Weights of a small image captioner.
Model: 4.65M parameters, encoder arch resnet, encoder norm batchnorm, encoder depths [2, 2, 4, 2], encoder widths [48, 64, 96, 160], decoder layers 12, decoder norm layernorm, decoder activation geglu.
Data: trained on rendered roads seen from a driver's seat, with toy cars, trees and houses, 19.8 epochs.
Rows from block 2 of the text decoder, named by matrix and row number. Rows with one number belong to one attention dimension. Each number is 200 + 40 x the weight over its row's rms, rounded and kept within 0 to 999. All counts start at 0. After the name is the row's rms in percent of the matrix's.
# q: attention query (decoder.blocks.2.attn.q.weight, 128x128), inputs 0-127
# k: attention key (decoder.blocks.2.attn.k.weight, 128x128), inputs 0-127
q.6,122,233,215,219,263,170,232,174,158,215,147,211,177,197,270,220,222,233,154,228,243,240,224,162,136,201,256,216,188,184,103,231,224,171,225,245,170,145,261,247,213,212,187,170,196,225,173,191,153,227,189,264,235,117,165,176,195,166,253,183,214,194,203,205,252,266,187,261,245,145,185,238,118,190,208,166,175,183,235,221,184,187,231,237,118,271,206,161,203,159,196,229,272,198,259,203,205,183,228,242,217,235,226,174,250,169,124,156,278,212,198,153,260,249,123,245,166,158,218,198,198,147,171,210,113,172,267,157,146
k.6,117,177,288,244,208,209,171,240,195,239,228,235,253,191,128,201,182,163,247,206,196,241,177,275,227,252,235,172,207,191,202,136,155,165,176,182,203,223,210,193,203,121,162,213,168,153,217,211,186,198,159,205,188,253,234,211,283,158,170,173,141,187,228,194,197,248,221,221,195,257,165,152,193,250,202,203,180,154,167,154,199,187,187,154,231,199,282,253,118,134,224,206,281,236,187,93,171,196,170,131,237,198,192,232,180,258,202,159,207,256,228,165,180,184,216,127,241,177,161,175,77,253,203,245,193,213,213,230,288
q.7,160,250,202,149,178,250,195,144,192,203,192,187,265,246,139,188,146,218,205,184,223,135,261,229,239,151,177,160,183,241,280,163,190,224,217,199,205,257,198,196,166,165,139,188,159,156,240,193,189,224,249,227,202,211,136,248,149,163,174,289,241,210,250,249,224,279,191,180,176,182,171,169,248,169,272,172,218,203,210,201,188,183,202,198,184,168,156,196,157,184,99,224,261,162,129,251,218,255,205,218,180,221,241,173,182,201,251,250,277,128,193,264,162,115,183,210,232,158,183,186,148,275,272,163,197,174,238,211,149
k.7,139,192,187,234,217,161,210,212,182,179,145,229,200,206,201,205,238,234,188,196,211,267,170,199,151,182,194,242,185,162,126,252,186,125,200,138,135,239,234,262,123,169,179,208,149,237,211,215,222,202,175,225,283,163,279,176,186,232,249,228,171,224,70,180,174,162,172,212,213,226,166,263,178,227,198,199,194,207,185,222,250,198,162,183,158,157,251,188,202,154,248,230,152,230,276,130,187,204,160,259,197,196,152,187,221,279,248,215,215,214,260,104,185,238,174,164,198,237,177,241,226,199,138,184,183,297,284,156,186
q.8,105,159,198,219,141,161,182,246,202,178,224,223,142,184,237,232,288,146,206,153,179,186,167,210,257,194,131,149,181,208,244,171,187,206,206,197,203,172,151,146,253,183,231,263,220,180,153,245,203,178,137,152,158,233,235,177,285,222,154,201,160,153,192,140,133,161,215,187,179,269,200,142,267,236,164,216,240,214,201,150,210,199,144,219,238,244,209,237,249,236,223,159,162,229,207,183,107,194,188,159,234,149,191,219,144,172,260,242,130,199,184,226,197,200,300,195,258,211,178,213,259,228,229,237,276,263,137,247,230
k.8,110,237,142,174,213,247,182,166,214,155,217,143,177,234,230,196,203,245,182,180,171,159,264,181,189,189,210,161,220,199,183,239,198,243,305,224,239,203,119,140,217,250,230,165,235,248,163,255,211,173,207,224,174,171,143,252,144,195,145,263,234,200,150,221,190,182,163,188,190,114,275,195,211,217,220,208,139,235,216,230,194,144,232,237,184,212,122,160,246,278,156,127,188,143,214,259,223,167,200,232,149,231,213,219,189,176,191,273,237,134,155,218,171,150,236,294,157,185,253,177,280,195,239,160,215,193,191,225,146
q.9,092,182,186,203,156,202,200,245,257,218,264,146,268,217,133,211,158,168,247,227,187,122,237,236,204,189,172,125,233,233,297,169,218,195,266,155,225,184,186,176,200,214,200,253,166,134,226,286,199,281,187,165,220,182,228,273,171,176,208,266,221,174,211,192,215,254,221,143,198,195,204,151,225,184,228,207,185,200,168,189,205,166,207,207,210,234,103,188,130,213,180,219,167,206,153,205,208,230,165,178,133,199,266,156,123,198,207,229,180,110,203,228,188,78,265,193,186,208,235,197,171,225,249,192,209,159,114,248,213
k.9,084,194,223,189,222,158,182,219,227,165,175,200,210,193,231,158,257,243,194,174,222,259,192,170,174,194,211,234,156,173,123,277,186,157,199,174,125,181,212,246,193,226,172,182,134,246,115,221,233,181,229,214,250,229,272,149,195,178,197,220,196,189,103,145,149,161,224,224,236,182,230,291,172,256,196,224,123,224,242,227,267,178,200,228,166,175,221,161,267,200,245,211,162,183,254,170,136,157,131,247,185,189,157,159,220,218,233,276,201,223,286,141,202,220,226,182,175,241,214,225,225,187,120,184,216,302,217,156,149
q.10,113,164,239,223,217,152,257,175,196,206,183,180,148,139,233,241,264,180,159,291,195,293,207,162,259,236,257,196,217,179,113,220,203,222,206,216,184,217,180,198,175,146,214,116,232,249,169,216,183,196,173,249,236,242,182,129,216,235,196,116,142,164,139,184,213,174,218,230,248,237,230,191,159,184,130,253,217,202,263,197,162,247,222,198,205,263,280,229,260,201,260,193,142,186,247,165,190,198,168,198,261,234,156,234,184,109,196,202,180,287,182,178,186,261,168,164,156,203,212,195,213,164,118,241,190,169,194,168,231
k.10,100,220,160,201,180,198,158,184,196,224,228,131,223,175,166,139,168,170,222,221,256,119,248,215,231,214,214,136,154,251,256,176,211,225,260,226,214,213,164,204,207,259,147,136,216,158,245,210,153,214,166,183,167,184,205,283,186,261,166,226,191,202,238,271,235,247,219,169,194,161,197,132,265,162,219,196,216,163,210,215,187,153,206,180,190,211,140,201,290,264,230,180,240,183,123,247,255,176,227,225,195,207,275,148,231,228,85,258,280,204,173,221,184,153,138,198,99,186,226,191,170,192,230,217,140,159,190,200,209
q.11,075,186,247,187,136,242,190,188,228,193,188,234,246,206,228,240,280,201,204,197,218,194,174,184,266,238,169,161,169,169,226,186,185,209,200,223,174,214,171,170,191,151,183,180,191,166,204,221,238,159,143,190,164,242,118,205,242,241,155,254,205,155,244,182,127,208,195,208,217,308,212,96,280,149,216,261,222,267,300,169,159,267,202,208,189,194,224,238,226,199,168,221,232,193,143,239,121,214,219,177,236,203,174,192,168,119,218,249,183,193,177,256,140,155,208,141,309,227,188,225,226,250,238,206,244,148,143,206,172
k.11,077,228,168,166,130,172,158,159,223,200,245,122,203,190,158,185,194,280,276,160,181,193,257,178,191,186,204,167,152,216,178,196,228,217,364,151,231,261,107,140,201,209,134,106,209,230,215,211,166,187,177,220,215,200,195,269,185,243,130,289,178,198,143,226,185,226,169,174,257,177,219,211,245,243,216,154,201,166,216,219,173,186,185,202,209,181,191,174,253,292,214,136,180,139,243,219,174,127,180,247,190,264,201,211,147,212,195,251,234,157,170,191,161,201,211,216,200,238,173,226,192,221,221,161,209,202,232,240,203
q.12,085,160,171,195,245,149,221,226,216,221,217,203,92,147,219,142,188,175,175,210,194,194,166,135,188,215,199,248,245,217,180,191,220,197,127,182,224,160,178,190,226,227,249,229,221,231,208,191,204,165,282,181,218,208,235,182,183,237,231,96,202,212,196,195,218,134,182,222,156,147,239,291,175,241,129,160,244,207,170,259,189,214,142,197,273,242,193,215,231,237,239,164,165,242,253,180,227,221,216,173,193,164,161,252,259,214,181,206,170,220,189,192,281,278,133,186,184,190,210,206,212,92,120,247,152,296,212,132,222
k.12,094,116,197,219,220,238,239,205,240,218,182,190,182,167,221,167,245,166,105,252,209,197,163,181,255,218,152,203,226,260,201,190,167,162,124,245,206,214,276,262,188,186,226,260,236,188,208,225,217,295,216,160,210,184,228,226,177,224,250,171,233,183,229,123,218,183,159,206,145,172,165,254,174,184,144,223,255,248,235,234,168,203,229,139,167,215,158,208,218,182,230,231,189,291,155,210,273,320,188,179,147,116,163,134,240,183,214,193,225,198,193,232,204,167,139,195,147,164,229,187,229,98,200,168,205,199,161,192,242
q.13,140,250,179,173,253,175,183,217,265,218,201,224,241,252,143,170,138,205,259,164,172,183,218,210,108,190,200,187,216,205,296,214,288,166,184,202,201,129,233,156,208,269,203,260,166,141,275,193,201,261,248,169,177,187,156,289,199,172,230,186,254,192,244,187,201,244,174,237,173,143,172,170,196,144,226,199,161,199,126,214,204,230,209,227,175,192,186,195,84,229,145,197,256,196,149,229,260,192,264,175,173,152,210,158,168,274,149,171,229,130,189,181,216,123,210,208,210,250,230,187,150,213,227,192,165,157,158,198,210
k.13,096,172,190,240,194,163,228,203,217,181,163,218,129,187,162,277,226,197,163,236,126,243,176,188,199,161,146,250,242,192,212,199,187,184,138,172,175,264,226,211,163,161,248,288,214,196,202,156,206,251,220,231,297,190,249,149,202,200,241,203,163,200,112,125,205,169,144,232,189,217,186,257,154,198,157,243,242,201,229,201,202,275,125,231,214,199,217,213,105,166,194,226,190,257,235,129,174,231,212,174,220,153,124,211,147,233,249,113,168,194,197,199,141,222,234,184,241,267,145,223,252,198,186,173,248,243,242,213,258
q.14,124,158,164,223,187,209,237,161,165,204,213,203,113,138,269,233,252,205,161,237,236,227,177,173,242,242,218,190,215,186,123,223,138,208,204,171,179,203,159,208,149,160,222,155,210,246,191,191,214,170,143,229,241,210,219,139,218,265,184,187,109,233,137,231,224,130,202,159,237,232,208,207,181,273,152,206,254,237,256,171,175,225,155,162,231,216,256,220,254,223,252,151,164,234,282,154,155,227,181,192,247,276,188,267,166,140,236,215,129,208,213,151,118,275,169,166,209,161,212,215,241,198,149,237,162,234,254,213,209
k.14,103,204,205,136,153,215,160,184,184,207,244,165,262,151,219,119,192,222,216,214,254,141,253,177,203,238,220,168,147,230,195,173,261,229,264,223,247,198,183,181,221,221,171,135,197,212,220,200,212,146,218,149,95,194,162,232,180,214,167,188,254,193,273,259,210,240,246,186,185,163,237,182,279,178,245,188,197,203,232,262,153,210,243,193,215,238,164,193,321,230,208,195,174,176,167,228,228,167,173,253,181,208,243,153,259,126,135,260,245,188,179,262,258,208,131,218,146,145,256,212,170,169,205,220,175,143,141,224,157
q.15,139,142,186,218,169,218,199,148,159,207,267,173,108,123,213,201,189,235,178,199,253,220,228,168,208,190,255,231,215,219,118,219,125,230,243,178,186,217,219,210,203,213,259,149,247,290,185,165,227,150,140,192,265,156,216,164,200,294,179,242,175,191,159,214,225,109,252,153,254,188,262,221,174,280,163,180,195,168,259,209,161,210,186,162,251,206,197,241,197,213,274,187,135,243,231,215,144,208,133,207,222,278,220,275,154,154,183,219,162,231,196,190,172,242,199,161,193,176,212,189,189,200,151,214,139,255,246,228,203
k.15,100,198,160,168,87,189,150,230,239,217,165,175,228,246,151,117,236,206,159,201,231,189,222,120,257,206,203,201,144,178,152,199,299,244,209,219,249,268,192,207,169,204,189,175,153,196,193,214,262,178,236,207,120,202,187,199,185,196,211,232,215,170,258,215,176,183,200,249,162,219,211,217,229,209,266,206,165,285,195,241,185,263,278,230,227,200,180,147,221,187,199,240,196,164,215,227,179,188,235,275,177,148,217,229,229,154,129,235,233,141,198,199,228,210,146,244,234,241,309,224,269,133,150,183,151,156,218,237,149
q.16,076,196,190,211,171,205,102,222,154,185,215,234,127,142,229,194,202,188,229,113,265,150,134,230,185,250,186,209,182,196,226,192,170,148,213,138,214,182,203,149,259,191,240,235,219,239,216,244,232,110,141,188,214,204,193,191,220,258,189,208,155,164,187,218,192,118,251,182,167,233,208,176,222,232,181,189,268,192,140,170,177,200,147,156,286,197,189,259,201,249,192,153,249,233,191,181,122,174,236,167,250,212,217,305,229,230,216,256,162,179,192,208,236,233,186,179,268,145,138,215,192,230,191,247,175,318,191,237,227
k.16,108,229,108,169,241,205,172,197,255,166,184,149,144,243,210,243,217,196,147,152,138,141,198,151,168,155,182,170,209,214,244,213,211,185,232,231,211,196,226,196,238,244,249,274,251,171,191,202,238,257,165,244,207,125,141,243,145,257,248,236,239,190,192,198,244,202,96,170,174,132,224,202,188,216,182,217,190,225,196,190,171,217,184,213,144,171,109,216,116,245,169,192,246,211,189,230,269,225,278,230,188,166,211,212,220,215,170,135,180,117,182,278,168,140,225,275,233,207,231,190,283,182,238,168,204,189,256,203,195
q.17,088,157,181,183,218,171,166,258,232,203,240,201,151,179,212,115,149,215,221,176,226,164,192,204,131,179,183,242,237,245,233,201,208,162,147,189,212,101,219,185,254,270,249,268,197,224,237,170,230,190,263,131,217,145,273,244,187,231,252,165,260,198,227,176,193,132,169,188,181,116,243,268,192,244,180,149,211,216,164,266,189,185,151,174,242,184,135,217,170,266,232,171,186,273,234,238,238,196,226,164,145,155,201,197,222,273,149,210,139,169,200,181,275,207,170,173,187,236,227,224,207,121,175,197,165,271,212,163,207
k.17,091,108,202,239,212,218,239,232,236,227,199,221,175,168,224,205,229,190,116,259,152,204,148,150,237,200,149,229,258,194,196,195,213,164,104,212,227,220,286,258,181,171,277,314,209,182,183,212,266,240,231,166,217,198,223,190,187,192,249,167,233,168,195,77,202,177,160,220,169,189,210,254,135,190,159,236,249,248,225,212,174,274,187,203,195,199,171,202,166,140,196,252,162,285,191,197,213,316,187,156,160,141,154,185,214,174,234,148,175,158,211,208,199,208,189,199,245,207,218,182,259,160,161,173,218,205,177,207,239
q.18,121,192,210,225,185,203,217,183,145,196,194,172,201,191,209,243,236,206,132,217,259,229,243,199,295,166,210,189,141,224,162,153,96,229,259,197,145,245,192,267,187,105,166,187,181,236,118,194,241,198,131,257,241,176,194,96,205,192,180,268,214,166,204,171,209,248,231,177,230,264,204,230,218,245,216,231,212,207,254,187,206,155,171,153,197,220,206,216,246,129,213,223,204,192,163,220,135,227,125,215,244,214,213,197,199,120,266,236,230,287,195,259,175,223,193,215,194,119,135,162,214,243,190,245,193,237,259,207,168
k.18,080,309,209,216,186,181,109,220,177,193,158,192,188,260,184,188,156,197,246,94,235,181,245,266,98,216,228,176,158,179,205,244,231,207,255,182,155,187,152,177,183,237,130,148,175,257,214,232,183,163,180,235,189,167,197,226,187,182,197,270,148,222,200,237,215,160,190,174,186,211,179,125,282,209,256,192,203,164,129,173,223,149,211,209,189,202,204,155,194,268,207,198,231,123,231,245,169,134,243,259,206,240,240,253,185,262,150,292,204,175,218,145,162,203,233,223,168,235,232,215,202,220,218,240,170,189,246,143,163
q.19,083,149,152,187,224,152,177,275,230,227,246,198,136,157,201,149,144,170,206,197,182,160,174,198,148,233,204,265,222,222,229,185,217,155,157,136,243,112,232,181,236,261,266,289,223,224,225,213,207,178,242,168,231,186,315,203,228,213,263,132,220,240,183,180,230,177,192,176,189,131,234,282,154,241,144,164,215,209,124,203,223,177,133,184,251,199,138,211,171,253,242,175,148,271,229,150,218,204,206,182,146,169,214,221,198,247,165,190,167,185,200,184,248,237,185,190,166,242,237,199,197,125,156,225,163,278,200,200,229
k.19,089,154,185,207,229,220,240,211,244,169,141,196,181,184,240,185,233,163,53,240,173,228,177,152,221,202,191,213,254,214,200,190,182,160,108,248,211,210,260,283,186,190,267,302,206,205,165,188,258,256,251,198,182,200,228,170,178,177,280,151,230,174,211,113,204,158,173,236,155,197,208,229,136,177,162,264,221,281,232,189,198,215,222,219,166,217,155,194,172,158,170,254,181,285,158,208,223,291,221,164,164,141,167,182,228,184,222,153,168,194,227,242,207,184,192,230,198,183,224,166,250,119,171,189,238,203,163,223,203
q.20,126,113,221,188,139,210,135,262,187,228,314,167,181,158,199,182,180,214,245,181,197,156,169,244,121,231,199,228,166,202,140,200,140,177,267,175,272,207,233,179,258,228,256,197,261,220,200,238,235,152,131,108,201,187,243,254,211,256,197,226,193,187,196,202,173,119,222,109,233,167,240,208,215,245,140,169,173,147,180,178,222,172,216,181,266,131,171,218,194,223,292,188,142,204,204,189,168,164,139,183,161,217,222,242,170,226,215,212,143,210,182,217,224,219,264,195,203,231,210,214,218,232,176,162,223,251,148,240,253
k.20,103,160,209,159,173,259,186,268,208,234,185,202,272,214,256,148,219,172,161,221,238,178,142,175,182,230,231,199,245,134,162,241,217,168,166,278,247,202,234,256,173,220,266,240,189,208,140,216,254,175,268,173,109,214,189,211,212,156,232,214,285,159,265,187,140,156,199,227,174,184,251,155,161,218,248,235,144,267,211,189,215,192,276,256,238,197,148,173,178,201,166,252,180,201,189,205,208,210,202,175,138,177,214,227,252,175,171,193,185,120,226,214,194,154,212,243,213,174,304,175,243,185,183,118,194,199,170,246,112
q.21,104,152,215,231,232,161,197,213,168,199,215,113,126,136,244,193,224,233,185,207,244,219,207,219,228,185,200,160,211,232,104,209,104,187,286,191,208,188,196,263,191,148,202,160,212,249,129,212,246,205,172,233,266,168,237,165,202,241,209,184,178,121,173,195,176,190,212,144,257,147,214,238,197,273,140,213,237,178,209,195,161,159,193,139,241,197,185,229,268,222,278,156,204,211,254,197,154,205,157,170,266,265,214,212,188,189,252,193,118,226,218,157,216,269,215,186,164,124,200,228,252,207,156,216,146,272,262,177,215
k.21,092,186,204,214,166,182,124,248,165,232,252,203,255,163,187,148,177,210,239,219,243,99,264,244,137,236,232,159,159,204,283,219,230,192,254,221,238,157,242,210,191,249,194,200,174,196,195,258,240,190,184,126,128,151,159,226,183,196,205,202,248,143,248,198,237,193,226,200,188,151,238,133,277,152,263,240,199,131,207,212,132,228,179,156,187,201,129,210,264,220,214,200,180,196,133,232,216,173,199,233,172,193,246,130,268,207,86,238,232,173,215,211,255,191,179,181,175,213,278,208,224,226,195,207,166,147,185,151,222
q.22,090,159,191,178,226,155,208,259,247,242,255,178,145,166,202,148,150,173,225,212,169,180,186,155,136,220,230,241,257,220,207,205,287,172,164,172,252,125,203,129,257,277,269,267,216,214,233,234,187,205,258,156,212,192,258,246,206,230,247,105,217,173,193,191,216,182,208,208,175,123,249,262,182,186,154,172,220,178,155,256,188,218,199,220,239,220,152,207,183,280,239,192,160,225,221,205,257,182,207,180,154,147,213,213,209,218,116,194,179,177,172,194,304,217,178,191,137,223,266,195,170,107,158,209,160,217,155,183,223
k.22,086,147,179,261,219,227,249,241,211,219,173,208,185,193,191,185,267,173,116,286,186,220,172,162,273,203,153,217,249,221,193,191,161,184,117,232,193,217,246,286,164,176,222,267,198,150,159,202,227,288,226,205,236,202,261,194,205,203,235,204,208,183,162,115,185,192,141,232,171,187,210,244,125,198,152,267,208,252,245,192,207,214,205,159,196,166,183,213,179,131,249,240,229,293,169,164,245,295,193,140,163,110,160,123,231,234,221,141,221,207,200,198,167,175,176,196,160,192,211,178,233,144,194,166,204,241,204,191,255
q.23,083,210,176,207,251,136,256,256,208,214,193,212,196,186,253,310,239,220,161,261,162,237,208,147,210,248,284,203,169,200,194,195,180,186,226,130,181,133,204,227,194,179,168,236,185,184,166,231,202,224,167,294,240,187,190,108,251,154,217,159,164,200,142,165,243,342,183,213,295,247,183,242,149,188,175,267,173,239,231,154,179,194,165,179,147,234,241,202,200,165,220,228,177,227,165,121,147,190,193,243,222,197,212,142,176,107,171,155,206,238,157,222,207,221,172,196,156,201,223,183,187,204,156,241,194,172,215,220,193
k.23,086,252,174,279,227,161,226,187,180,189,144,173,179,209,163,186,174,178,206,191,174,258,267,223,191,169,246,192,177,216,183,173,155,195,223,144,153,232,80,243,161,214,117,158,195,226,230,169,163,216,223,269,229,238,275,178,220,179,161,255,88,251,161,196,219,163,242,219,225,287,195,174,194,191,181,196,260,188,212,162,239,137,162,222,217,217,244,160,215,227,218,168,200,199,199,185,149,182,206,197,254,270,215,230,168,281,184,256,181,276,223,134,182,233,224,166,140,228,144,175,140,179,174,288,161,215,253,194,200
q.24,079,191,197,200,263,166,215,210,212,232,205,145,247,206,120,147,99,174,244,242,169,188,227,252,146,167,200,232,223,252,213,176,222,175,222,162,251,168,244,224,175,231,210,228,172,186,251,203,215,268,282,192,243,160,222,254,146,175,272,160,260,190,240,207,251,222,204,261,165,125,180,257,170,188,223,183,164,161,124,290,229,182,215,169,191,203,134,168,146,187,227,188,206,214,164,201,297,208,175,200,181,167,236,165,238,260,144,149,214,220,212,204,305,178,164,200,126,194,187,167,150,128,180,219,153,197,207,180,228
k.24,089,188,239,240,183,183,204,229,204,183,146,243,149,219,214,235,193,147,202,189,207,240,111,229,163,189,174,264,202,179,241,190,185,171,52,215,96,205,267,268,153,168,215,296,164,206,244,200,218,237,227,222,242,182,261,120,188,200,274,165,175,228,156,154,211,140,189,206,153,239,142,234,176,176,170,216,271,210,164,193,246,263,207,189,202,184,225,234,143,152,213,251,194,233,209,174,197,271,232,189,239,151,157,146,199,236,249,150,139,209,253,184,232,234,199,160,212,221,172,224,235,187,167,228,163,228,223,143,207
q.25,098,174,212,211,96,218,167,172,188,188,239,199,196,148,244,268,284,194,179,223,237,184,172,194,224,266,223,162,153,177,192,210,164,187,276,175,196,239,178,162,200,172,214,161,204,200,168,272,209,155,95,216,208,236,187,184,203,262,153,259,135,164,155,190,201,182,269,172,228,296,200,116,230,178,184,275,256,206,251,112,178,212,191,212,215,197,244,240,238,215,229,201,179,187,169,168,86,178,200,219,244,253,200,230,141,136,255,249,204,205,175,221,142,201,211,179,228,197,194,194,208,293,189,231,247,193,158,237,201
k.25,080,216,155,147,180,229,140,198,178,208,233,144,286,214,226,148,202,225,241,188,244,174,256,191,190,199,278,152,159,193,191,250,217,223,338,207,239,169,117,190,189,245,150,103,200,231,200,234,196,151,182,210,178,163,184,264,205,221,188,286,205,197,231,256,180,219,219,192,274,159,268,131,231,257,248,185,127,199,231,187,197,156,215,202,199,214,138,150,245,255,222,164,202,156,210,218,199,127,182,249,185,235,282,218,215,200,140,264,244,158,211,214,166,156,178,241,157,200,224,195,169,209,200,203,186,210,220,237,143
q.26,107,201,160,166,263,160,221,204,287,191,197,227,154,192,235,176,190,245,239,219,149,205,213,206,103,203,197,201,250,223,271,235,281,164,164,170,193,78,223,163,191,286,206,255,175,184,274,155,207,248,247,177,200,182,197,251,228,209,238,121,209,212,205,198,199,211,152,222,219,142,178,209,190,188,207,209,194,228,200,263,150,245,184,197,182,197,188,217,124,270,183,163,214,217,221,211,266,192,284,171,182,180,180,140,179,251,96,158,157,146,205,134,205,181,169,174,206,265,275,250,188,154,208,206,152,152,199,172,214
k.26,092,148,181,221,188,147,259,153,194,232,207,164,177,112,168,247,223,192,182,285,141,203,189,155,264,172,153,236,207,216,232,123,218,199,156,155,218,239,220,233,160,165,233,236,209,172,218,152,218,222,262,176,289,226,244,167,215,229,215,177,155,203,160,120,206,209,216,227,208,216,215,268,168,164,144,217,292,178,238,204,166,291,85,204,235,197,215,244,210,138,230,236,140,269,214,130,182,261,174,164,244,203,176,143,182,163,248,168,179,194,195,225,223,243,182,152,182,198,130,201,190,157,150,216,224,224,177,228,232
q.27,085,201,164,200,235,202,155,187,159,183,220,230,115,150,245,188,198,233,219,107,272,189,176,214,206,216,209,183,203,182,218,215,150,174,201,164,152,172,186,204,203,215,235,236,209,249,212,158,238,163,182,229,242,189,193,174,207,277,167,242,170,195,157,213,191,134,197,149,220,237,193,192,198,286,185,187,244,236,168,146,177,211,96,147,260,172,215,235,166,229,194,157,237,240,200,212,127,211,235,169,247,247,204,298,174,249,224,223,126,150,221,156,124,271,196,174,262,171,156,214,232,241,171,265,134,313,261,205,207
k.27,119,185,132,159,146,149,155,182,258,183,228,128,163,198,188,208,216,222,151,206,188,138,240,122,193,195,179,189,166,205,225,199,290,229,262,225,239,205,209,150,206,233,265,238,220,210,209,206,250,197,184,195,162,109,128,194,133,222,248,197,245,177,253,197,241,184,193,225,150,144,238,247,224,168,220,215,217,244,226,247,152,273,179,225,182,236,117,192,211,234,171,213,185,184,213,246,234,202,220,288,172,163,203,218,185,133,167,182,206,120,174,280,232,205,163,274,247,218,249,192,301,161,171,201,207,146,218,249,153
q.28,095,214,208,195,189,164,171,236,130,231,204,242,119,163,283,258,232,207,163,149,214,212,156,136,230,237,257,215,143,162,129,196,163,230,177,212,174,185,187,204,263,181,232,232,234,271,125,222,213,102,150,227,189,202,194,92,245,194,200,196,142,188,145,180,207,206,240,168,226,239,260,242,177,231,151,189,213,208,218,139,211,178,190,185,210,247,262,211,304,167,241,244,167,230,191,194,117,177,181,219,215,185,213,244,203,116,225,225,180,254,150,217,193,296,232,206,211,188,201,170,238,211,140,241,198,248,240,215,181
k.28,090,247,148,244,236,253,193,216,219,185,209,151,229,238,180,145,201,180,190,215,226,178,279,174,216,223,236,130,218,208,157,214,193,230,304,245,233,215,138,187,209,227,140,131,206,169,163,221,171,243,189,252,94,212,171,246,178,175,116,249,196,183,232,246,222,200,177,218,182,176,218,138,215,213,213,210,165,227,206,168,212,82,259,207,212,217,195,150,256,275,187,160,266,159,161,267,222,221,204,209,163,265,219,264,205,227,146,250,253,186,168,174,164,199,228,272,104,151,252,163,204,193,209,192,172,157,213,211,186
q.29,097,152,214,204,235,163,169,227,202,210,225,197,97,149,257,148,234,256,225,143,241,208,170,219,164,212,202,192,221,211,160,236,170,189,217,199,212,135,197,197,224,183,218,211,242,244,209,196,258,165,192,188,226,194,185,203,230,280,214,152,153,136,196,216,168,128,188,137,218,169,212,225,204,286,151,177,242,201,211,193,101,224,172,153,275,181,197,270,212,286,247,143,217,222,262,226,144,200,255,141,258,229,153,242,173,223,179,212,91,152,168,152,209,256,198,162,245,180,244,283,233,191,160,215,144,235,233,191,217
k.29,094,161,155,194,155,182,175,225,207,237,282,156,218,138,167,186,235,222,193,237,200,98,225,170,252,196,150,155,168,223,276,192,242,210,258,207,262,233,232,184,214,207,259,213,221,145,179,222,236,224,179,125,176,145,145,251,155,237,177,211,266,134,227,185,234,217,170,209,188,110,252,184,257,169,233,253,196,177,252,247,109,272,172,161,200,190,116,233,236,207,217,196,205,243,161,199,241,199,206,219,175,171,205,130,234,168,144,174,258,129,167,288,212,169,182,213,208,197,245,215,247,197,235,143,221,189,198,209,254
q.30,096,151,174,187,168,201,156,222,237,186,262,239,170,187,173,144,141,182,241,160,210,138,172,243,128,196,191,252,227,247,268,170,228,164,161,135,232,119,227,146,280,277,245,270,212,183,289,191,225,164,224,102,181,194,256,265,223,216,225,190,207,256,237,205,196,110,209,167,149,168,219,201,207,216,210,150,219,206,161,250,178,222,169,188,277,187,154,232,126,262,198,170,176,261,186,202,215,200,244,152,145,166,214,233,172,256,141,233,156,158,202,209,224,155,194,163,223,249,228,214,185,169,207,199,186,222,161,238,245
k.30,101,161,201,165,226,239,246,219,231,194,173,217,171,202,261,222,239,203,113,225,131,212,131,152,208,185,171,229,258,192,175,200,180,190,105,246,205,202,281,238,204,171,293,312,222,192,163,207,261,228,243,198,250,209,198,185,185,193,261,178,226,187,169,123,180,187,150,207,193,154,232,251,115,236,148,224,196,267,215,195,192,251,213,227,203,200,171,214,130,144,196,239,185,256,235,181,211,293,192,171,161,133,166,209,217,153,260,137,160,144,203,259,169,184,198,221,226,178,206,200,245,154,202,136,248,258,175,214,189
q.31,082,190,158,233,209,220,177,153,176,143,211,193,138,166,233,183,214,222,197,175,283,186,201,232,221,212,146,164,183,206,223,202,127,178,234,156,176,209,184,224,162,183,202,196,168,217,224,164,248,188,165,215,259,192,238,181,157,267,179,244,178,203,188,224,181,126,216,154,204,225,158,170,237,283,203,222,277,217,182,197,193,223,108,153,241,151,193,226,195,216,201,123,245,246,196,204,143,226,207,171,253,275,192,273,208,245,251,221,125,178,274,144,122,209,175,152,251,157,135,221,219,240,202,268,142,322,257,182,224
k.31,088,163,184,110,167,142,145,159,224,183,206,172,189,182,259,193,198,238,196,193,204,148,205,195,132,210,218,203,149,198,236,214,270,181,230,185,214,147,269,177,210,214,255,249,210,269,242,241,253,151,217,162,192,132,136,210,143,223,276,183,242,215,230,172,225,179,195,192,197,180,212,231,232,182,208,187,254,223,222,253,125,277,167,209,186,246,100,198,226,214,186,208,114,195,225,250,228,213,204,286,198,167,228,200,221,117,184,200,155,126,225,267,267,185,136,224,265,203,222,220,283,176,156,221,217,156,197,219,138
q.32,093,278,216,177,261,103,159,166,219,253,207,174,165,221,194,214,184,229,248,153,189,237,217,236,167,186,222,124,203,195,153,196,233,188,254,165,274,224,192,180,188,173,158,172,193,219,182,218,170,142,193,269,202,145,160,169,168,264,214,183,160,216,148,277,228,267,216,201,202,219,173,216,216,187,226,156,147,138,178,187,202,229,247,206,173,210,246,172,189,178,201,253,161,112,215,183,206,113,182,237,258,242,228,183,217,222,201,136,216,226,139,139,273,248,260,246,234,170,161,130,193,265,200,236,127,138,279,238,174
k.32,085,194,244,108,147,169,227,180,145,227,231,151,163,144,209,253,182,252,245,154,133,174,222,254,190,183,175,219,182,211,266,241,139,231,236,201,249,232,149,210,236,217,239,212,264,234,208,162,207,167,253,177,129,219,73,119,189,141,143,126,232,208,208,244,199,232,183,179,196,221,225,212,184,179,178,184,158,198,203,196,193,207,246,173,226,191,198,234,175,220,140,186,154,176,120,252,216,158,222,195,204,216,233,162,164,208,273,231,170,242,100,231,242,219,313,243,205,191,155,158,221,238,212,187,264,200,194,209,210